Rows from block 11 of a small image deblurring model, named by matrix and row number. Each number is 128 + 32 x the weight over its row's rms, rounded and kept within 0 to 255. All counts start at 0. Numbers have three digits each. After the name is the row's rms in percent of the matrix's.
After each channel's rows are labels from the 100 images, of 14848, where the channel reaches its highest value: "strongest on" is what is common among them. Only what is clearly more common there than usual is listed. The data: coloured fractals of 300 iterated function systems on busy backdrops.
# conv: 3x3 conv (model.decb.1.0.conv.weight, 64x128x3x3, each kernel summed), inputs 64-127

conv.5 081:090076140139254070162114087147143146146103126133120101135142098184142093145162137145116141241163134145134107145144111087158112123103094134114156122138077139122091128131138153151092102121162089
strongest on: yellow

conv.8 084:118110150094140205121204164056132167099102107143110144076108142167095114155112100099139161086161176128153148202105082137094142090174135136114084123133175126131173106109097119197129122139116092
strongest on: sparse; white

conv.6 089:160178100129202115104133120124110134163098133121094082135119160225145116100155176136064099161149181160123089153126153114133163127135151140099190084057135101128113095132114137195162116058116161
strongest on: red

conv.43 067:175121170177111064112112140109118124164120116155044177150082153092088103143171146136089132097092096124121143116111152075129101149143137101154145142110109088188173154149105148158128177132206123
strongest on: sparse; white

conv.47 075:096162158123125101166139136082106121152080091127106049151165144089086088126134067110106146105152111154140114170130122099129135108130118130122152125194142130131120168115162128165148153179120155
strongest on: sparse; yellow

conv.19 060:103142104142104081176164177064187077154145152139134098094104096161114141039141124147091126146080104142134108134160113105130129166131170097157118079131113145144066177142118117122119157134167078
strongest on: purple

conv.57 072:100197111155130192174142187114175101141116092132155167155144080098149080104120151127133119147159119156146129131107132130150136131098132123119146062118115113141147116136102135100068122167102107
strongest on: orange